Rows from block 6 of a small CTC image transcriber, named by matrix and row number. Rows with one number belong to one channel. Each number is 128 + 24 x the weight over its row's rms, rounded and kept within 0 to 255. All counts start at 0.
After each channel's rows are labels from the 100 images, of 14976, where the channel reaches its highest value: "top examples" is what is common among them; "colour at peak" is the nearest of a few named colours to the mean colour under the peak. Only what is clearly more common there than usual is listed. The data: numbers of one to four digits printed on busy colour backdrops. In brackets: how many of the 100.
# convs1: grouped (24 groups) 3x3 conv, stride 2 (model.blocks.6.convs.1.weight, 192x8x3x3), inputs within the group 0-7, a 3x3 kernel for each
# convs2: expand pointwise conv (model.blocks.6.convs.2.weight, 192x192x1x1, transposed), outputs 0-95

convs1.162 [135 143  97 109 128 128 128 132 166 128 128 111 138 113 123 138  96  86 128 104 128 128 128 114 157 121 113 128 128 128  97 128 128 128 128 119 128 172 208 128 100 152 115 126 128 122 128 170 116 128  93 136 158 128  81 164 128 136 128 165 109 186 207 128 128 128 128 106  99 128  89 121]
convs2.162 [152 150  96 118 137 128 140  89 152 141 128 109 142 156 131 163 220 107 112 116 147 128 128 118 121 128 194 130 128 141 155 128  97 115 128 133 133 139 114 188 162 128 135 113 128 124  78  91 118 186 128 128 136 159 128 105 133 134 103 133 112 110 173  40 128 111 104 128 128 112 129 104 159 128 137  97  87 124 128 133 130 128 114 128 128 128 128 168 163 106 119 101 135 150  81 128]
top examples: the digit 4 (99); last digit: 4 (51); first digit: 4 (37)
colour at peak: grey (87)

convs1.96 [157 120 128 156 118  83 168 176 115  90 128 170 102 128 158 101 118 182  98 128 134 121 128 150 114 128 128 151 179 143 154 128 117 142 167  73 121 124 128  94 128 128 103 125 128 120 128 173 128 119 140 118 128  93 128 153 158 105 116 128 135 138 118 143 113 154 155 132 134 127 158  67]
convs2.96 [ 84 121 113  94 130 126 128 128 137 116 128 128  92 128 110 102 113 145 138  84 128 140 164 128 145 146 138 128  88  89 153 148 128 128 112 105 112  97 115 128  96 126 154  87 128 128 128  89  93 152 117 101 128 178 128 170 138 115 166 128 115 115 117 128  75 128 103 149 128 128 128 180 123  85 128 134 120 108 128 128 122  88 127 113 122 157 144 147 173 133 106 128  96 150 128 159]
top examples: the digit 8 (90); first digit: 8 (78)
colour at peak: grey (89)

convs1.133 [201 204 128 148 128 195 128 112 133 120 128 128 154 152 128 128 106 114 128 140 128 128 128 118 128 112 132 118 150 176 128 128 109 128 126 128 128 128 133 128 128 142 128 149 128  94  83 128 128 125  98 128 128 128  94 117 128 140 103 197 147 176 162  96  91 109  95 121 128 128 137 132]
convs2.133 [128 128 131 132 125 152 121 131 137 196 137 161 136 170 135 143 103 124 128  87 128 141 124  85  92  75  95 128 128  99 159 158 117 100 106 133 133 169 114 164 128  99 106 119 146 128 103  99 135  92 128 146 128 128 121 123  71 151 128 101 118 128 133 102 128 100 140 187  99 102 129 128 128 128 130 126 115 107 128 117 142 134 128 151 105 148 123 128 128  95 152 128 128 126 128 125]
top examples: the digit 9 (100); length: three (60); last digit: 9 (55); first digit: 9 (42)
colour at peak: grey (86)

convs1.180 [125 128 127 120 123 110  98  89  92 182 150 128 159 128  93 140 128 101 123 194 123 163 117 117 153  83  92 128 165 136 128 120 177 167 176 164 146 133 111 129 128  83 128 101 127  96 118 148 117 128 182 128 119 122 128 128 109 138 128 149 128 106 128 124 128 119 146 128 176 136 128 128]
convs2.180 [128 132 160 128 146 100 118 104 128 135 202  93 138 128  93 128 128 140 128 109 128 136  81 128 128 106  84  55 163 128 117 140 146  97 128  92  55 128 179 147 112 146 137 103 112 152 163 128 183 155 117 128 217 126 128 128 107 125  81 136 165 130 132 148 131  90 148 120  97 108 128 153 123 159 123 136 128 169 172 121 160 128 128 128 128 131 118 132 128 128 151  72 150 122 133 144]
top examples: the digit 7 (97); last digit: 7 (56); first digit: 7 (35)
colour at peak: white (38)

convs1.46 [128 128 128  96 144 130 139 101 119 128 128 145 133 114 128 125 156 151 108 102 117 128  95 120  82 136 128 128 128 157 112 151 128 148 128 135 128 105 128 118 106 128 128 149  96 170 196 141 160 136 226 135 123 158 113 103  96 105 128 114 128 159 131 178 157 140 118 121 128 112  89  97]
convs2.46 [128 128  81 111 128 128 156  98 128 128 128 148  93 113 128 128 128  93 128 128 128  88 128 133 128 128 105  95 128 128 128 128 127  92 117 141  90 159  97 129 154 131 149 128 172 144 128 100 128 118 164 182 112 100  93 121  91 128 128 128 133 180 128 176 128 162  96 193 122 110 130 118 128  86 128  98 128 172 118 149 128 125 153 103 149 128 163 118 128 128 100  94 181 128 190 128]
top examples: length: four (99); the digit 9 (74); the digit 0 (60)
colour at peak: grey (87)

convs1.90 [157 128 104 132 121  91 148 128  62 156 130 128 128  99 100  99  65 128 139 131 128  93 148 152 128 110 133 131 135 128 154 128 139 128 141 128 117 128 153 115 128 128 126 128 117 165 203 101 128 127 135 128 139 118 154 217 128 153 137 128 128 133 129 129 109 128 125 116 100  91  81 128]
convs2.90 [135 107 115 194 139  95 121 128  98 128  96 147  87 147 129 128 130 148 137 115 167 128 124 107 128  81 128 137 100 128  90 125 113 145 141 128 154 143 131 145 143 125 128  87 129 128 120  66 126  96 128 130  98 190 117 143  82 128 128 128 114 128 128 128 128 118 128 116 123 128 128 128  91 140 128 148 128 128 128 114 100  54 130 126 146 197  97 128 138 147 121 147 128 133 141 150]
top examples: the digit 6 (98); first digit: 6 (51); last digit: 6 (47)
colour at peak: grey (91)

convs1.24 [130 132 128 128 141  99 129  87 122 104  85 106 124 103 108 160 138  87 128 101 103 172 128 117 128 150 140 121 119 128 135 136 160 134 150  93 136 143 120 185 128 151 118 168 111  65 128 169 149 165 118 221 103 128 128 141 128 128 128 128 128  99 135 114 149 118 128 128 120 133 128 128]
convs2.24 [ 91 148 128 128  81 128 102 128 144 102 119 130  73 128 128  88 128 103 128 136  88  93 128 160 127 136 102 128 158 128 128 155 121 146 100 128 128  90 128 128  58 135 180 132 169  66 125 124 128 109 128 128  77 160  96 140 122 133 128 136 187 119 128 116 127 127 128 159 137 118 130 104 128 135 128 116 118 127 138  75 160 128 147 128 128 132  96  97 106  80 128 123 128 123  73  95]
top examples: the digit 3 (93); length: four (67); first digit: 3 (39); last digit: 3 (32)
colour at peak: grey (86)

convs1.76 [148 128 166 122 116 128 120 111  98  85 128  83 139 128 120 151 172 128  91 148 201 128 151 134 127 169 143  97 103  90 110 128 159 138 128 128 100 128  92 103 133 121 136 111 115 128 104 105 108 120 165 156 163 143 142 101  70 120 128 128 128 150 153 109 104 119 128 128 102 128  86 107]
convs2.76 [151 128  98 129 128 128 128 128 128 128 128 122  75 128 121 128 161 128 158 109 116 146 146 147  54 136 110 171 116 128  80  96 106 153 128 173 128 105 128  96 139 107 103 163  95 112  85 136 142 178 117 124 128 128 128 134 161  83 155 112 119 144 141  98 154  96 128 150 161 162 183 154 137 158  95 126 151  98 133 124 148 128 135  97 104 128 123 106 134 128 112 121 115 128 161 142]
top examples: the digit 4 (85); length: four (59); last digit: 4 (32)
colour at peak: grey (95)

convs1.78 [124 148 128 128 128 132 128 112 117 128 127 128  69 134 156 128 169 128 128  72 133 110  98 208 128 223 130  92 128 111 128 112 162 100 161 135 128 122 128 140 128  97 110 114 108 123 101 123 124 130 137 128 151 133 128 118  92 115 128 139 127 135 128 125 145 136 128 128  65 128 110 115]
convs2.78 [128 169 118 104 115 118 128  89 128 128 128 128 128 139 128 138 115  75 189 111 153 139 122 110 128 128 123 124 128 128 103 111 164 117 103 104 153 128 122 175  93 128 124 128  69  95 133  91 173 130 113 153 110 133 144 128 142 128 136 119 121 141 135  84 102  81 128 129  71 128 120 128 136 197 167 146 175 151 137  64 100 128 128 128  96 121 128 101 154 128 128 124 130 128 164  56]
top examples: the digit 1 (83); length: four (60); last digit: 1 (37)
colour at peak: grey (86)

convs1.191 [128 127 111  96 119 150 128 152 176 118  89  73  97 137 179 128 169 182 132 128 113 128 111 133 161 158 132 145 101 123 121 128 128 107 116 100 128 128 175 139 128 128 128 128 128 135  92 128 128 134 176 128  89 122 118  95  96 128 128 181 132 128 122 128 112 136 128 139 133 169 148 188]
convs2.191 [114 128 128 113 128  91 128 119 128 110 128 168 128 128 133  96  99 122 161 136 219 117 118 128 138 135 133 128 124 182 114 123  99 161 137 165 128 186 128 128 153 128 143 117 128 128 128 103 112 169 101 128 128 183 108 128 133 128 128 128 103 128  93  84 148 113 143 128 140  79  97  93 122  76  84 128 128 131 128 132 105 125 128 135 207 164 128 133 122 138 141 128 187 154 128  94]
top examples: length: four (64); the digit 8 (53); the digit 6 (49)
colour at peak: grey (92)

convs1.4 [112 102  85 107 128 107 121 141 105 117 125 123 128 139 121  98 128 128 128 152 128 128 128 136 128  96 125  97  97  96 167 130  95 131 185  86 131  55  80 151 128  91 128 148 147 128 126 169 128 128 169 133 135 127 123 111 128 129 128 128 154 201 159 128 134 128 128 112 128 126 128 176]
convs2.4 [128 118  99 128 154 128 133 109  91 128 128 133 186 128  96 143  73  83 151 141 129 128 128  74 128 100 128 128 128 128  92 128 112 128 122 144 128 116 187 164 125 148 166 128 143 167 204 166 128 131 125 128 144  94  94 128  95 125 117  79 128 128 128 154 120 146 103 116 129  94 128 128 116 128 128  79 128 126 147 164 154 128 114 138 128 131 160 128 113 125 141 125 112 169 102 152]
top examples: the digit 1 (95); last digit: 1 (47); first digit: 1 (37)
colour at peak: grey (89)

convs1.172 [157 142 128 176 122 202 166 151 128  91 111  96 128 133  99 118 155  96 127 192 128 128 128 128 120 136  88 103 128 128 128 138 161 133 154  94 128  90 128 178  83 141 159  83 160 148 135 135 130 136 150 128 128 128 123 128 118 122 137 151 105 128 108 100 134 128 106 133 128 146 163 135]
convs2.172 [128 128 147  98  63 123  90  81  97 103 123 171 177 128 144 128 128 128 128 128 104 128 130 128  78 111 137 144 128 150 128 128 151 127 113 111 132 174  94 128 120 128 128 165 156 124 170 165 128 111 120 119 155 120 118 118 124 151 130 128  72 134 161 181 128 128 128 128 197 128 143 130 128 128 163 128 169  93 128 186 150 109 108 128 133 151  71 129 194 100 136 131 113 128 128 156]
top examples: length: four (100); the digit 5 (54)
colour at peak: grey (86)

convs1.175 [157 191 172 159 155 128 128 157 123 106 100 106 128 128 158 142 159 179 156  93 116 128 143 104 130  99  81 128 135 128 140 128 128 122 135 112 132 118  83 164 128 108 101 161 152 114 146 128 128 126 128 132 128 128 134 103 147  97 139 117 128  96 105 115 151 198 138 128 182 126 128 128]
convs2.175 [174 128 102 128 118 128 156 137  89 187 160 135 128  93 127 128 128 139 128 101 125 138 128 128  71  97 128 133 128  85  96 125 127 128  99 124 128 128 128 130 145 130 159 164 124 129 128  93 158 150 128 157 128  98 115 128 131 142 128 126 128 128 128 183  89 132 122 138 152 106  64 121 128 156 160 141  86 128 141 128 166 140 148 114 128 152 128 150 201  97 130  96 128  95 161 128]
top examples: length: four (93); the digit 9 (88); last digit: 9 (28)
colour at peak: grey (91)

convs1.152 [128 130 112 125 177 118 151  91 128  74 128 144 126 121 128 128 114 128 110 128 149 160  89 128 136 123  81 160 125 114 137 136 175  77 128 165 128  73  75 142  95 116 178 157 109  93 128 128  98 128 128 119 128 126 128 128 146 176 128 128 122 122 128 128 128 119 128 128 112 128 136  64]
convs2.152 [154 144 120 128 128 159  95  89 152 128 129  94 140 126  94 143  86 124  78 114 139  98 122 116 128 128  71 122 131 128 144 116 128 128  79 135  69  82 107 103 100 125 128  83 128 128  61 135 131 128 152  92 112 133 128 128 175 196 128 175 132 128 111  97  83 128 128 115  91 128 147 123 138 128 158 128 128 128 128 118 128 105  91 126 128  87 122 139 112 117 114  81 179 101 118 121]
top examples: the digit 3 (60); the digit 5 (49); first digit: 3 (28)
colour at peak: grey (92)

convs1.82 [100 142 116 128 128 135 147 181 203 152 150 140 126 128 120 127  89 112 128 128 128 128 118 128 128 128  73  85  98 100 128 123 116 132 119 117 114 110 117  98 134  73 112 160 154 128 130 130  97 108 128 142 175 157 132 128 128 128 128 128 117  86 128  69 128 126 189 116 128 158 122 131]
convs2.82 [116  98 120 161 128 128 128 149 128 125 106 158 138 131 131 139 134 159  98 163  93 126 117 149  96 142 135 128  99 128 132 128 128 128 129 143  96 116 128 128 140 128 128 113 128 127 134 128 128 102 128 128  94 133 107 128 128  87 128 118  51 128 118  77 135 125 174 128 128 187  79  84 128 147 201 154  58 186 131 125 128 122 128 114  87 128 128 128 155 150 143 122 128 128 128 128]
top examples: the digit 0 (68); length: four (68); the digit 7 (46); first digit: 7 (25)
colour at peak: grey (87)

convs1.81 [ 76  85 131 106 144 180  93 159 140 114 136 149 149 128 116 127 128 128 128 125 125 112  83  95 128 122 128 107 128  85 135 133 122 128 144 134 128 133 128 111 122  82 126  91 149 164 139 128  96 158 100  78 116  97 128 147 128 128 128 165 128 128 128  74  84 120 120 128 128 167 177 161]
convs2.81 [123 101 108 126 118  84 114 135 194 128 128 103 128 142 113 161 164 115 135  99  78 164 130 128 159 128 128 113 134 100 129  82 104 125 128 131 128 128 148 101 107 181 128  90  99 131 125 114 115 103 142 158 109 130 134 128 128 153 165  85  52  73  89 128 151 117 114  73 152 128 144 115 108 182 156 119 144 172 137 152 127 128 101 128 161 127 170 124 128 103 166 144 113 144 137 112]
top examples: the digit 7 (99); last digit: 7 (87); first digit: 7 (65); length: one (56)
colour at peak: grey (90)

convs1.8 [133 128 106 127 128 123 119 130 163 128  97 128  83 128 128 128  92 128 142 134 100 150 128 124 128 152 117 194 130 128 118 128 103 140 135 128 186 117 133 122  95 109  61 112  71 182 140 138 149 128 139 172 113  85 170 128 105 128  97 129 128 128  86 128 128 111 115 128 101 128 160 128]
convs2.8 [140 111 112 128 170 128 128 128 139  98  91 138 128 124 137 128 104 106 142 128  97 128 128 119 139  84 104 105  80  96  82 121 160 153 206 142  98 128 136 128 114 105 108  82 128 154 128 128 138 128 139 109 102  80  95 104  56 142 128 105 128 117 108 152 137 128 144  66 128 174 102 143 140 107 140 117 127 128 151 103 128 128 126 128 134 103  96 149 166 128 125 143  49 128 111 128]
top examples: the digit 6 (97); length: three (60); first digit: 6 (53); last digit: 6 (45)
colour at peak: grey (87)

convs1.6 [126 168 170 128 128 141 121 128 134 127  90 109 128 128 110 121 136 152 126 128 128 124 117 128 130 116 128 134 188 168 128 128 148 116 128  80 150 128 112 126 124 169  99  96  44 113 128 100 175 106 117 134 170 155 122 169 147  92 128 128 128 128 114  98  80 155 118 128 106 128 128 156]
convs2.6 [ 84  54 131 141  78  99 128 118 111 128 153 128 128 134 226 128  64 149 128 143  82 119 159 152 128 141 141 128 128 164 134 128 148 155 128 174 150 149 113 110 128 121 128 104 109 128 110 103 133 128 116 124 188 113 111 100 139 128 127 128  96 108 158 140 112 150 128 187 120 169 128  93 125 128 160 128 142 128 124 128 128  82 129 128 128 112 167 181 128 116 123 102 145  80 128 128]
top examples: the digit 3 (64); length: one (57); first digit: 3 (55); last digit: 3 (52)
colour at peak: grey (91)

convs1.145 [130 124 125 122 146 102 156 128 117 119 137  96 128 128 128 113 147 129 149 110  98 154 112 100 131 174  97 101 128 135 117 134  90 159  82 128 128 128 128  93 128 140  99  77 155 124 110 157 113 140 115 139 164 128 157 128  99 154 115 151 139 232 135 126 154 167 128 107 142 128 128 116]
convs2.145 [119 143 144 128 128 128  96 124 128 181 100 128 131  90 105 142 154 135 128  76  92 105 128 120 146 159 113  88 146 118 135 128 128 155 167 128 144  82 128 128 128 128 128 148 128 146 132 100 129 101 128 127 128 141 105 128 168 110 128 128 118  78 137 108 158 128  87 146  89 127 127 102 127 156 100 128 154 128 140  88 143 153 128  69 128 143 119 112 132 165 137 155  86 131 128 128]
top examples: the digit 0 (74); first digit: 0 (28); last digit: 6 (26)
colour at peak: grey (86)

convs1.98 [ 91  87 127 128 116 116 128 125 128 158 170 157 113 132 219 120 128 163 127 108 103 128 113 115 128 116 128 128 128  91 111 101 101 134 128 107 160 172 177 145 123 189 110 160 180 128 144 129 102 118 144  97 128 118 115 113 126 128 128 119 117 128 117 150 128 128  99 125 128  95 101 128]
convs2.98 [ 68 131 128 106  82 112 113 128 128 121 161 128 128 128 133 110 128 113 139 147 109 159 138 146 164  92 132 128 107  99 120 126 133  66 128 125 124  88 153 146 113 124 128 105 128 128 128 104 135 184 146 113 157  80 141 182 114 128 122  87 164  43 111  98 128 135 115 128 144 133 128 120 128 147 128 127 111  93 121 128 133 128 124 136  87 104 119 131 143 142 157 128  98 149 128 128]
top examples: the digit 8 (100); length: four (60); last digit: 8 (41); first digit: 8 (32)
colour at peak: grey (86)

convs1.11 [138 124  94 106 128 101 122 128 116 134 143 128 189 116 191 148 156 128 126 137  95 131 128 112 128 100 133 108 128 130 128 111 120  92 134 134 128 148 128 129 128 128 128 181 192 128 130 104 128 120  91 128 100 111  91 128 167 103 128 206 138 128 128 114 128 138 135 131 125 128 168 185]
convs2.11 [128 128 145 114 101 128 149 126 114 196 121 113 128 152 128 163 170  92  80 151 105 104 128 110 128 128  86 128  82 134 113 128  77 128 110 128 128 126 127 111 128 128  98 131 170 128 140 108  89 163 111  98 128 145 115  86 128 142 128 128 116 128 128 136 133 128 101 128  99 128 135 108 167 130  84 101 101  74 128 202 128 128 123 127 142  69 140 128 128 116 170 128  90  85 125 114]
top examples: the digit 5 (94); length: four (62); last digit: 5 (33)
colour at peak: grey (88)

convs1.99 [132 128 128 128 128 106 131 103 132 110  91 121 128 132 175 128 134 190 142 117 134 142 128 105 127 128 128 125 124 136 111 198 106 141 108 121 113  82 105  86  96 158 100 128 174 157 115 113 133 120 148 127 121 128 156 128 128 128 128 123 128 128 128 100 177 128 128 139 205  99 167  94]
convs2.99 [128 129  90 134 128 128 108 128  75 161  97 128 172 123 128 127 150 128 226 128 137 133 135  99 142 133  98 141 161 136 128 128  92  79 134 144 128 129 114 173 128 116  94 158 128 120 128 134 128 128 128 128 113 124 140 162 165 123 128 128 103 130 124  99 162 128 102 167 133 115  66 128 128 128  95 171 128 130 128 139 166 128 128 133 119 105  74 128  91 172 100 136 118  91  95 128]
top examples: the digit 8 (100); length: four (63); first digit: 8 (44); last digit: 8 (29)
colour at peak: grey (98)

convs1.154 [108 153 155 128  95 128 189 134 128 150  91 128 155  95 143 128 101 128 166 107 133 107 165 125 118 101 128 128 105 128 128 150 109 116 130 145 117 135 150  90 159 101 128 197  65 123 128 175 113 128 131 141 128 138 139 121 108 128 153 128 128 128 128 128 159 137 128 126  87 152  73  96]
convs2.154 [128 136  98  70  87 128 123 128 128 118 139 108 146 129 128 138 154  61 151 152 128 107 112 167 166 128 128 122 128  75 133 128 128 128 145 128 128 117 151 108 142 128 121 128 128 128  88 114 185 128 128  84 128 133 115 128 128 128 128  94 148 137 160 126 121 122 125  92 176 133 121 128 160 128 122 128 117 132 128 128 128  97 128 128 128  96  99 159 131  95 176 114 128 149 108 107]
top examples: length: four (74); the digit 3 (56); the digit 8 (49)
colour at peak: grey (93)

convs1.164 [141 128 128 128 131 128 128  90 128 128 138 109 141 128 128 149 128 128 106 128 143 128 128  97  98 116 128 133 128 120  95 128 128 128 108 156 128 120 128 158 128 133 169 207 170  72 116 172  98 149 161 126 101 116  93 101 120 128 128 128 202 170 152 145 167 107 142 128 105 100  98 128]
convs2.164 [ 90  68 125 109 143 143 128 128 161 124 128 109 128 128 108 107 157  85 128 118 139 128 128 128 162 139 129 133 109 128 128 186 114  98 128 128 108 158 128  83 155 155 128 125 121 131 103 148 106 142 123  92 129  61 103 113 118 174 128  74 121 154 166 128 107 158 128 157 128 119 128 167 120 137 128 128 143 128 128 165 142 128 128 125 133 128 128 128 146 126  97  77 167 128 110 153]
top examples: the digit 2 (70); the digit 4 (47); first digit: 2 (40); last digit: 2 (39)
colour at peak: grey (91)

convs1.127 [128 114 128 128 140 103 136 119  93 122 128 140 128 128 111 128 118 128 128 165 186 126 128 198 120 163 174 128 128 119 100 131 128 135 114 128  85  98 128 128 156 101 136 128 102 128 131 103  94 143 100 116 128 127 128 128 170 117  98 236 105 128 132 129 155 128 109 121 146 120 129 128]
convs2.127 [128 128 180 128 188 153 165 186 128 109 128 122 128 124 140 175 119  97 165 128 124  84 154  87 161 125 103 128 123 128 129 124 155 128  74 123 156 128  90 165 127 113 101 129 104 101 128  91 128 177 125 119  99 128 128 130 145 128 119 114 148 105 141 128 128  98 128 140 114 128  78 105 110 128 128 134 117 135 147 156  74  83 112  95 145 163 135 101 108 128 130 118 187 128 125 128]
top examples: the digit 8 (100); length: four (54); first digit: 8 (38); last digit: 8 (32)
colour at peak: grey (86)

convs1.52 [119 158 128 140 128 146 128 153 118 128  56 100 128 160 138 131 154 128 128 100 121 123 144 135 118 209 206  93 128 128 121 128 123 162 128 128 116 128 111 129 146 153 126 151  81 130 119 128 182 128 100 166 174 128 118 128 131  95 127 128 130  98 128 127 128 119 147 116 128 107 128 149]
convs2.52 [114 128 120 128 128  87 159 112 135 207 103 113 112 139 149 128 136  77 106 134 147 174 117 128  98  55 154 206 128 131 149 128 128 160 130 128 117  82  95 139 129 129 147 128 127 109 128 143 128  82 128 125 148  88 128 128 103 150 128  96 128  99 128 129 117 121 128 128 160 128 147 128 128 128 128 128  94 129 128 156 138 128 131 128  71 128 111 128 116 144 102  86 113 132 130 122]
top examples: the digit 2 (52); the digit 3 (50)
colour at peak: grey (89)

convs1.189 [118 127 119 104 128 124 128 113 124 107  87 128 128 144  88 128 128 174  95 116 127 109 154  86 128 117 140 128 101  98 102 128  70 130 156 194 122 123 113 128 123 200 137 148 187 128  95 109 148 128  99 113 156 168 128 108 102 128 105 125 128 142 128 172 128 128 120 128 139 126 128 156]
convs2.189 [117 142  86 129  93  88  89 128 166 128  80 121 115 107 128 100 129 106 105 100 150 128 128 123 123 201 108 128 115 128 128 101 148 115 128 114  62  76 128 164  97 120 149  83 128  96 139  84 152 184 128 128 131 126 134 128 128 110 128  97 113 128 128 130 132 116 150 177 108 174 128 103 128 144 145 130 128 128 109 101 128 157 103 118 128 128  96 134 129 174 146  98 127  94 137 109]
top examples: the digit 8 (81); length: four (52); first digit: 8 (33); last digit: 8 (26)
colour at peak: grey (94)

convs1.57 [152  95 112 165 145 143 134 128 211  93 112 114 159  84 128 128 196 108 138 128 128 128 101 128 144 128 137  93 131 107 129 107 120 128 126 112 128 128 128 128 148 115  89 128  93 128 104  72 128 128 166 110 166 179 139 141 128 128 128 102 127 107 128 143 125  89 128 122 139 109 128 159]
convs2.57 [117 155 109 128 128 188 128 128 128 165 128 156 128 135  83 100 120  95 127 121 163 128 128  75  85 128 128 130 107 173 107 144  99 131 128 151 180 104 128 128 128 143 177 128 125  90 110 125 128 126 128 150 128 128  81  92 117 128 152 119  86  97 115 184 128 148 114 128 157  91 139 128 179 145 128 135 128  99 140 128 120 128 155 122 128  69  79 120 158 128 128 128  76  56 151 128]
top examples: the digit 9 (88); last digit: 9 (38); first digit: 9 (26)
colour at peak: grey (90)

convs1.163 [128 149 128 172 131 128 128 127 118 125 128 142 111 112 128 140 128 128 130 127 147 128 137 128 130  86 117 128 128 128 134 119 128 128 128 146 144 133  95  95 128 128 125 128 182 119  91  83 110 128 167 112 235 128 137 102 128 113 128 128 128  86 137 100 101  71 128 133  84 147 166 167]
convs2.163 [ 91 141 128 128 128 119 103 108 128 120 154  93 128 122 132 158 124 128 154 106 128 135 135 128 128 173 125 111  81 128 113 128 128  96 145 128 171 128 128 128 160 128 128 103 159 151 100 139 109 138 134 162  98 159 129 128  59 128 128 129 128 128 109 211 128 117  95 144 115 165 117 107 168 128 154  99 146  90 128 128 122 150 130 128 136  83 133 103 104  75  99 128 102 112 128  92]
top examples: the digit 2 (94); length: four (76); last digit: 2 (38); first digit: 2 (25)
colour at peak: grey (95)

convs1.186 [ 95 128 110 128 107 141 157 163 188 104  90 101 155 121 174 128 180 183 114 125 124 128 128 132 133 125 128 110 128 129 128 116 128 121  98  75 128 123 138 135 128 132 137 110  95 132 148 142 128 128  97 108  93 106 128 128 120 105 117  99  96 128 121 103 118 128 189 118 152 137 192 145]
convs2.186 [128 167 138 132 128  85 136 165 215 170 128 179 141 126 127 206 106 112 167 128 154 114  89 134  78  89 128 128 170 167 112 163 115 167 111  95 124  84  88 110 128 128 154 144 148 145 103 128 128 145 153 163 128 167 182 128  96 132 149 155 129 128 129 128 128 108 149 108 122 128 128 145 107 128  63 128 128 128  95 108 128 128 128 128 128 152 128 137 116 140 128 128 128 102 128 143]
top examples: the digit 6 (75); length: three (53); the digit 5 (50); first digit: 6 (27)
colour at peak: grey (90)

convs1.64 [134 128 153 154 107 125 150 143 108 128 132 128 144 132 128 148 180 155 128 128 117 128 156 128 165 202 183  72 128 128 128 128 124 117 128  85 128 128 128 135 112 128 150 126 128  80  95 131 107 136 147  76  55 128  87 101  93 124 136 128 149 124 117 128 128 128 128 115 121 132 104 110]
convs2.64 [122 144  83  99  97 106 128 128 146 145 132 128 128 102 128 128 107 178 128 128 163 127 137 120 109 128 128 126 128 134 143 156 108  95 128 150 128 138 128 113 124 115 134  71  88 115 144 145 129  86 125  94  94 140  76 139 128 128  95 151  97 146 128  86 136 103 163 128  98 159 128  95 147 134 128 175 165 100 128  92 128 118 128  98 124 121  83 185 128 128 128 175 128  80 128 128]
top examples: the digit 0 (64); first digit: 0 (36); last digit: 0 (36)
colour at peak: grey (93)

convs1.92 [177 134 109 158 107 118  93 126 128 141  96 112 215 128  99 170 189 131 106 117 132 149 114 128 155 150 185 157 157 118 128 128 106 133  81 144 153 146 126 128 107 128 108 128 128  77 128 134 128 128 117 128 128 113  84 128 128 128 128 135 131 121 133 176 128 124 128 140 101 115 127 127]
convs2.92 [111 143 113 130 128 145 128 118 128 128 131 124  92 111 130  87 144 104 118 128 128 132 128 128 128 220  92 130 107 116 130 137 128  92 143 128 105 162 128 128 108 128 193 112 128 114 134 151 141 128 144 113 136  97 134 128 195 161 102  96 128 128 128  73 104  68 109  99 128 159 128 128 128 129  97 119 128 145 128 128 128 128 110 128 145 102 182 151 128 128  92 100 124 128 148 131]
top examples: the digit 3 (86); last digit: 3 (59); first digit: 3 (52); length: one (50)
colour at peak: grey (95)

convs1.35 [128  98 128 128 139 147 112 146 128 128 159 199 122 102 182 102 104 101 105 128 128  64 105 103 128  98  68 114 100  83 112 128 113 169 128 106 140 141 114 131 128 139 111 137 133 128 128 128 105 128  77 113 103 109 121 178 107 144 128 125 157 114 120 112 100 128  99 147 133 128 116 128]
convs2.35 [150 118 120 235 128 106  94 107 109 128 128 127  77 123 163 128 138 196 153 110 106 123 128 114 172 148 141 163 133 127 183 123 167 144 114  85 128 108  96 133 119 145 121 109 102 118  93 131 147 139 137 128 152 147 112 133 119 143 128 172 140 189 164 114  94  99 120 147 128 128  96 196 182 125 128 128 111 128 133 128 128  85 129 128 128 176 152 166 128 114 143 131 122 110 128 132]
top examples: the digit 6 (47)
colour at peak: grey (95)